{
  "arch": "unet",
  "model": "image deblurring model",
  "dataset": "close-ups of made-up surfaces with and without defects",
  "train_examples": 203450,
  "image_size": 32,
  "crop_scale_min": 1,
  "horizontal_flip": true,
  "task": "deblurring",
  "loss": "charbonnier",
  "norm": "batchnorm",
  "hidden_act": "silu",
  "widths": [64, 128, 128, 128],
  "blocks_per_level": 2,
  "block": "basic",
  "attention": false,
  "upsampling": "nearest_conv",
  "init": "kaiming_normal",
  "residual_init": "scaled_by_depth",
  "optimizer": "soap",
  "beta2": 0.99,
  "learning_rate": 0.0016,
  "beta1": 0.9,
  "shampoo_beta": 0.99,
  "eps": 1e-08,
  "precondition_frequency": 50,
  "max_precond_dim": 1024,
  "merge_dims": true,
  "one_sided": false,
  "adamw_lr_other_params": 0.0024,
  "max_grad_norm": 3.0,
  "max_steps": 20400,
  "batch_size": 64,
  "epochs": 6.4,
  "lr_schedule": "cosine",
  "final_lr_fraction": 0.05,
  "warmup_steps": 2040,
  "weight_decay": 0.3,
  "adamw_weight_decay_other_params": 0
}
Rows from block 10 of a small image deblurring model, named by matrix and row number. Rows with one number belong to one channel. Each number is 50 + 12 x the weight over its row's rms, rounded and kept within 0 to 99. All counts start at 0.
After each channel's rows are labels from the 100 images, of 14976, where the channel reaches its highest value: "responds to" is what is common among them. Only what is clearly more common there than usual is listed. The data: close-ups of made-up surfaces with and without defects. In brackets: how many of the 100, against the usual share in percent.
# convs0: first 3x3 conv (model.decb.1.0.convs.0.weight, 128x256x3x3, each kernel summed), inputs 0-127
# convs1: second 3x3 conv (model.decb.1.0.convs.1.weight, 128x128x3x3, transposed, each kernel summed), outputs 0-127

convs0.83:42 43 46 55 55 55 41 47 51 42 52 43 71 29 47 49 45 48 58 46 58 53 47 42 43 46 66 48 45 48 50 55 35 38 58 47 62 53 48 40 47 32 55 59 65 52 49 38 59 58 54 70 57 66 34 48 44 63 38 63 33 54 33 50 46 37 43 38 48 59 33 64 40 51 52 50 35 54 44 52 31 40 37 52 61 43 56 34 08 61 57 61 64 54 39 40 53 57 50 52 48 58 48 56 60 60 47 59 56 52 46 61 56 48 47 52 63 54 52 39 00 41 55 60 51 62 55 60
convs1.83:43 27 34 53 67 57 45 53 50 48 46 50 49 49 45 65 50 47 59 55 68 54 50 47 55 58 60 18 62 53 46 68 33 29 31 54 56 46 46 31 50 24 50 59 30 51 37 34 45 42 56 52 48 44 74 46 34 41 53 65 64 52 61 29 50 44 42 52 36 57 44 80 51 43 54 56 58 54 79 73 59 49 47 51 40 25 33 41 38 67 56 28 57 52 51 47 60 49 53 42 51 31 70 48 57 61 66 30 63 50 62 50 57 42 39 44 51 42 40 58 19 39 52 42 65 66 50 34
responds to: specks (100 vs 11.6)

convs0.45:37 71 62 69 51 32 46 54 65 61 60 41 57 47 58 47 40 32 19 46 47 61 48 60 49 66 44 51 41 60 39 54 35 50 41 68 47 44 43 40 51 68 36 60 50 49 52 45 40 32 57 44 41 56 51 73 71 38 58 21 48 52 42 49 42 56 61 47 40 54 57 47 52 58 58 61 46 46 53 31 36 46 53 51 57 40 54 46 39 56 51 56 45 58 52 30 58 46 44 50 36 71 43 49 43 43 65 28 54 66 38 53 49 44 38 22 51 53 58 60 44 36 54 19 64 59 58 50
convs1.45:51 40 51 74 76 36 65 35 64 46 40 66 47 59 31 70 59 60 50 55 61 68 58 46 48 29 40 32 62 61 53 29 49 25 73 43 35 45 36 57 50 30 63 46 81 47 39 59 45 55 51 32 36 61 52 42 33 55 39 45 50 30 40 51 67 61 41 50 56 55 61 37 38 48 63 40 64 47 67 76 52 41 70 59 53 44 44 57 42 69 48 63 48 64 52 49 62 28 44 44 44 54 37 52 62 37 58 26 56 46 57 55 61 39 62 32 58 50 48 54 44 34 55 58 38 42 39 50
responds to: woven cloth (75 vs 11)

convs0.126:53 64 51 60 52 42 39 46 55 44 54 20 51 36 39 52 43 45 36 32 30 59 64 42 55 44 50 53 42 36 71 51 30 49 37 52 46 55 48 49 49 46 38 51 56 36 46 54 30 31 43 43 33 52 47 61 59 48 63 52 72 65 72 49 33 50 69 42 59 56 57 52 31 66 46 52 47 37 74 67 43 35 52 59 58 60 57 49 48 57 57 27 38 83 62 34 34 53 36 45 23 45 58 39 49 58 50 51 54 51 27 57 56 48 63 53 49 58 62 53 35 38 59 60 61 67 56 40
convs1.126:28 57 57 42 57 37 39 48 63 56 48 39 45 71 54 49 33 52 56 47 51 43 60 43 44 58 72 49 45 68 39 56 62 52 45 60 47 56 48 59 65 44 53 71 52 49 67 41 32 46 56 43 46 25 33 32 47 35 64 21 35 36 37 58 56 51 56 52 49 51 40 46 52 61 56 50 44 73 37 72 57 49 53 53 64 62 82 58 40 55 45 49 53 46 36 52 36 59 51 59 40 25 49 66 43 61 62 62 78 45 60 56 42 59 49 32 60 59 75 40 34 46 84 58 61 55 72 65
responds to: woven cloth (82 vs 11)

convs0.90:39 65 49 60 40 43 38 46 49 64 54 44 52 58 54 42 30 40 59 70 49 35 39 34 54 57 55 58 53 54 65 45 49 56 52 35 48 44 41 40 57 34 57 39 34 35 46 46 54 51 52 68 65 51 68 25 47 67 66 72 53 59 37 58 55 40 62 52 29 40 39 64 48 40 49 46 48 55 52 60 70 42 56 52 38 46 53 61 63 61 37 30 58 53 50 41 55 55 76 62 69 33 56 33 63 54 45 35 64 22 48 30 47 41 52 45 43 44 49 45 54 49 47 22 61 50 48 65
convs1.90:47 43 45 60 40 86 51 64 65 65 35 68 50 73 49 51 42 21 38 49 37 74 53 34 65 51 76 44 55 55 43 61 50 57 54 57 48 50 50 47 47 46 54 70 49 39 59 69 48 32 54 55 54 49 44 31 68 53 46 68 49 39 46 48 53 53 22 34 41 63 48 51 54 38 43 53 84 58 37 53 53 26 58 59 34 50 39 49 43 40 63 63 57 40 52 43 52 37 71 52 48 50 69 60 44 53 35 52 35 26 53 48 37 70 42 45 47 54 70 62 50 51 42 58 57 25 55 66
responds to: specks (84 vs 11.6); tiles (34 vs 11.4)

convs0.20:41 30 52 47 66 44 37 43 64 55 55 56 55 41 51 43 50 45 33 56 35 55 56 46 46 43 47 58 51 62 58 41 27 49 51 51 36 60 45 54 46 53 50 35 44 43 71 56 41 34 45 46 60 64 55 46 60 40 75 61 63 42 53 56 72 47 29 56 35 30 42 63 47 58 51 52 19 39 62 54 53 24 44 60 71 39 24 30 40 43 57 55 53 43 58 56 33 53 33 42 48 52 42 58 44 49 63 39 41 55 46 56 44 58 44 36 61 40 45 47 43 35 53 46 47 55 40 43
convs1.20:59 46 37 49 68 22 41 62 58 34 51 41 60 71 41 57 50 68 60 46 71 61 47 48 47 74 78 54 52 42 30 68 54 44 53 29 32 54 63 35 67 64 52 73 52 52 56 53 51 39 46 60 48 47 47 36 50 65 19 44 58 38 50 60 52 54 44 49 45 75 69 45 60 60 43 56 51 63 51 53 38 65 61 51 39 53 38 30 64 56 32 69 46 49 50 66 46 62 43 61 44 59 48 74 66 29 31 53 50 59 42 57 72 42 47 42 36 62 50 40 63 63 40 43 66 52 48 64
responds to: specks (57 vs 11.6); wood (27 vs 11.1)

convs0.89:43 57 55 56 51 69 39 66 38 58 52 52 56 31 56 58 42 42 51 51 49 43 60 57 55 49 55 60 47 71 53 47 32 56 56 50 54 45 37 36 55 48 41 49 61 53 59 55 28 49 49 61 57 38 62 46 31 50 49 37 50 59 72 49 51 59 67 52 50 52 45 62 41 55 49 39 57 64 52 38 43 43 40 45 68 62 56 48 20 33 39 72 45 64 44 35 47 51 48 61 31 37 31 66 52 45 57 34 50 59 42 58 40 51 54 45 49 48 44 65 23 51 53 45 55 53 60 53
convs1.89:38 49 35 39 60 71 70 60 58 39 49 49 16 39 59 51 49 54 45 46 57 55 17 78 59 51 45 52 48 40 58 56 66 43 64 32 67 31 86 57 48 51 62 55 71 40 65 30 47 30 53 62 66 43 61 55 41 60 33 52 43 55 60 56 54 50 60 39 56 63 39 50 63 48 50 36 42 45 59 57 34 59 58 55 71 51 74 36 59 68 45 36 36 45 58 50 48 56 44 60 70 53 45 63 38 71 61 43 38 44 38 55 50 42 64 32 53 44 56 44 45 61 61 27 46 63 42 45
responds to: specks (43 vs 11.6); woven cloth (41 vs 11)

convs0.30:56 57 43 54 49 54 37 62 43 49 39 05 44 59 40 30 54 49 69 64 42 49 51 38 49 55 53 59 49 61 39 41 48 41 72 67 48 49 51 61 47 43 39 52 52 53 56 47 59 58 47 37 46 45 48 49 55 58 49 54 44 52 53 51 49 57 45 61 62 50 52 52 57 54 57 56 51 43 53 25 60 29 46 40 38 51 59 43 61 50 64 68 14 54 47 31 61 62 53 56 67 56 45 53 56 45 62 58 43 48 50 60 49 42 46 44 58 45 49 53 62 52 44 89 46 58 48 45
convs1.30:34 49 61 54 47 42 47 55 48 44 62 31 36 48 38 32 75 45 46 27 32 55 87 45 44 53 57 62 71 33 63 64 45 74 66 46 55 51 37 66 38 50 53 59 49 55 51 55 49 63 48 53 55 47 47 38 47 39 42 82 48 46 63 71 52 65 66 51 53 38 36 57 47 58 63 56 49 53 49 49 63 44 50 36 50 37 70 76 48 69 55 61 56 57 40 45 55 55 52 57 31 23 32 45 52 63 40 53 57 30 56 46 53 37 53 61 48 60 61 33 57 61 63 37 78 61 58 30
responds to: woven cloth (99 vs 11)

convs0.17:64 67 33 42 30 46 46 59 46 42 44 05 50 47 51 42 55 47 73 48 40 41 55 40 00 48 62 49 57 53 51 46 42 43 53 42 61 47 70 55 42 41 43 52 65 35 36 50 40 43 39 49 48 43 57 59 50 49 52 43 65 59 64 56 38 29 48 69 47 53 46 55 33 34 45 43 36 35 53 60 35 40 40 57 42 54 50 29 55 50 69 49 23 72 82 32 45 49 52 55 38 51 48 59 50 55 59 75 57 67 37 45 67 42 72 52 64 63 49 49 53 59 50 56 07 53 52 44
convs1.17:53 61 45 51 57 60 56 57 70 55 59 61 48 74 48 48 41 39 32 36 38 36 57 59 41 48 39 52 59 68 45 50 56 36 38 60 45 43 66 56 52 32 28 55 48 42 59 60 58 60 41 43 59 53 41 72 41 47 59 63 47 33 52 27 38 64 41 48 53 61 67 63 40 64 40 33 59 64 55 84 50 49 38 41 45 62 49 56 41 46 48 40 55 68 47 54 59 41 43 38 57 44 49 46 37 31 52 46 48 73 54 74 51 57 60 54 33 26 48 63 40 63 63 84 21 48 42 80
responds to: woven cloth (100 vs 11)

convs0.37:51 62 35 52 33 36 58 49 57 57 32 49 71 57 66 46 59 66 47 57 64 42 44 48 41 46 71 51 57 56 38 44 52 49 68 54 52 39 53 41 46 37 30 42 30 33 44 53 67 61 44 44 47 53 46 28 43 60 52 62 65 52 09 50 61 46 43 53 34 52 30 43 53 57 59 50 65 55 59 70 68 61 64 42 47 55 69 73 60 48 68 43 56 55 47 54 41 55 63 28 67 50 22 51 57 47 55 51 57 44 37 33 67 45 57 46 31 59 45 49 54 37 47 38 53 54 46 64
convs1.37:43 48 46 58 43 65 47 41 40 52 58 52 49 52 45 35 45 53 57 36 61 71 65 30 45 57 50 73 48 53 68 83 46 44 90 59 34 29 39 55 27 30 61 37 52 49 49 42 44 54 46 30 38 43 44 50 47 47 47 75 41 47 63 85 49 50 46 50 56 44 53 68 35 34 43 47 65 32 42 67 53 37 54 47 73 44 30 48 43 41 39 41 54 50 63 34 68 70 57 40 48 40 55 43 43 47 70 41 31 42 45 53 42 37 40 46 39 56 32 47 47 65 39 55 50 56 56 64
responds to: specks (53 vs 11.6); tiles (31 vs 11.4); carpet (28 vs 11.2)

convs0.103:46 62 54 69 45 30 49 62 55 37 56 46 47 52 56 58 55 55 26 40 53 75 38 47 61 71 37 53 47 53 32 60 54 45 48 32 45 50 48 34 51 42 24 52 61 28 55 61 27 40 53 54 49 43 55 43 66 36 53 52 77 49 67 49 45 50 63 47 59 66 69 26 58 54 48 54 60 65 55 63 47 44 60 45 63 73 67 50 67 43 56 11 27 47 42 31 32 64 53 60 34 50 14 54 52 46 52 57 40 52 33 52 63 47 48 44 36 47 56 27 27 42 48 40 55 50 61 44
convs1.103:51 44 64 52 44 38 48 37 19 49 45 60 52 58 20 33 60 53 32 48 32 50 34 55 50 55 59 35 52 47 51 37 39 45 45 52 55 31 48 64 42 47 32 51 61 63 47 32 39 66 34 50 44 69 45 44 54 51 66 54 40 47 58 47 32 43 42 54 31 76 48 42 48 78 68 58 45 49 48 45 53 50 55 50 55 54 44 46 49 26 37 66 41 56 40 44 21 35 84 58 39 32 42 42 49 37 55 55 60 53 68 46 72 35 71 70 41 57 37 57 49 27 51 46 63 56 62 46
responds to: woven cloth (63 vs 11); specks (32 vs 11.6)

convs0.6:54 52 61 66 37 66 42 57 68 49 53 24 47 44 54 43 52 60 44 56 45 44 56 49 22 62 49 56 50 47 40 47 41 56 61 68 37 49 25 40 55 45 46 54 47 47 72 50 38 37 43 45 47 61 75 57 32 54 46 38 65 61 60 51 42 40 66 58 65 46 59 60 33 47 56 58 60 47 55 37 40 29 45 58 69 73 35 18 60 51 44 45 49 84 48 29 31 32 38 57 37 25 49 56 44 64 59 55 62 56 32 55 54 57 72 60 20 58 40 43 43 43 52 46 08 55 44 46
convs1.6:54 49 63 57 36 58 48 55 54 41 68 44 67 59 61 36 63 54 62 40 56 33 46 58 35 45 40 49 42 59 45 64 63 44 46 75 66 52 57 26 67 33 34 60 48 58 48 60 54 31 74 64 72 43 74 58 39 56 56 50 66 56 69 26 38 58 48 58 42 60 58 55 42 49 46 72 49 51 54 42 53 65 39 75 54 65 65 60 54 47 44 40 60 45 76 37 56 63 44 47 38 70 37 44 41 66 56 54 51 56 30 73 45 61 49 59 38 36 73 34 62 40 37 54 32 60 61 63
responds to: woven cloth (92 vs 11)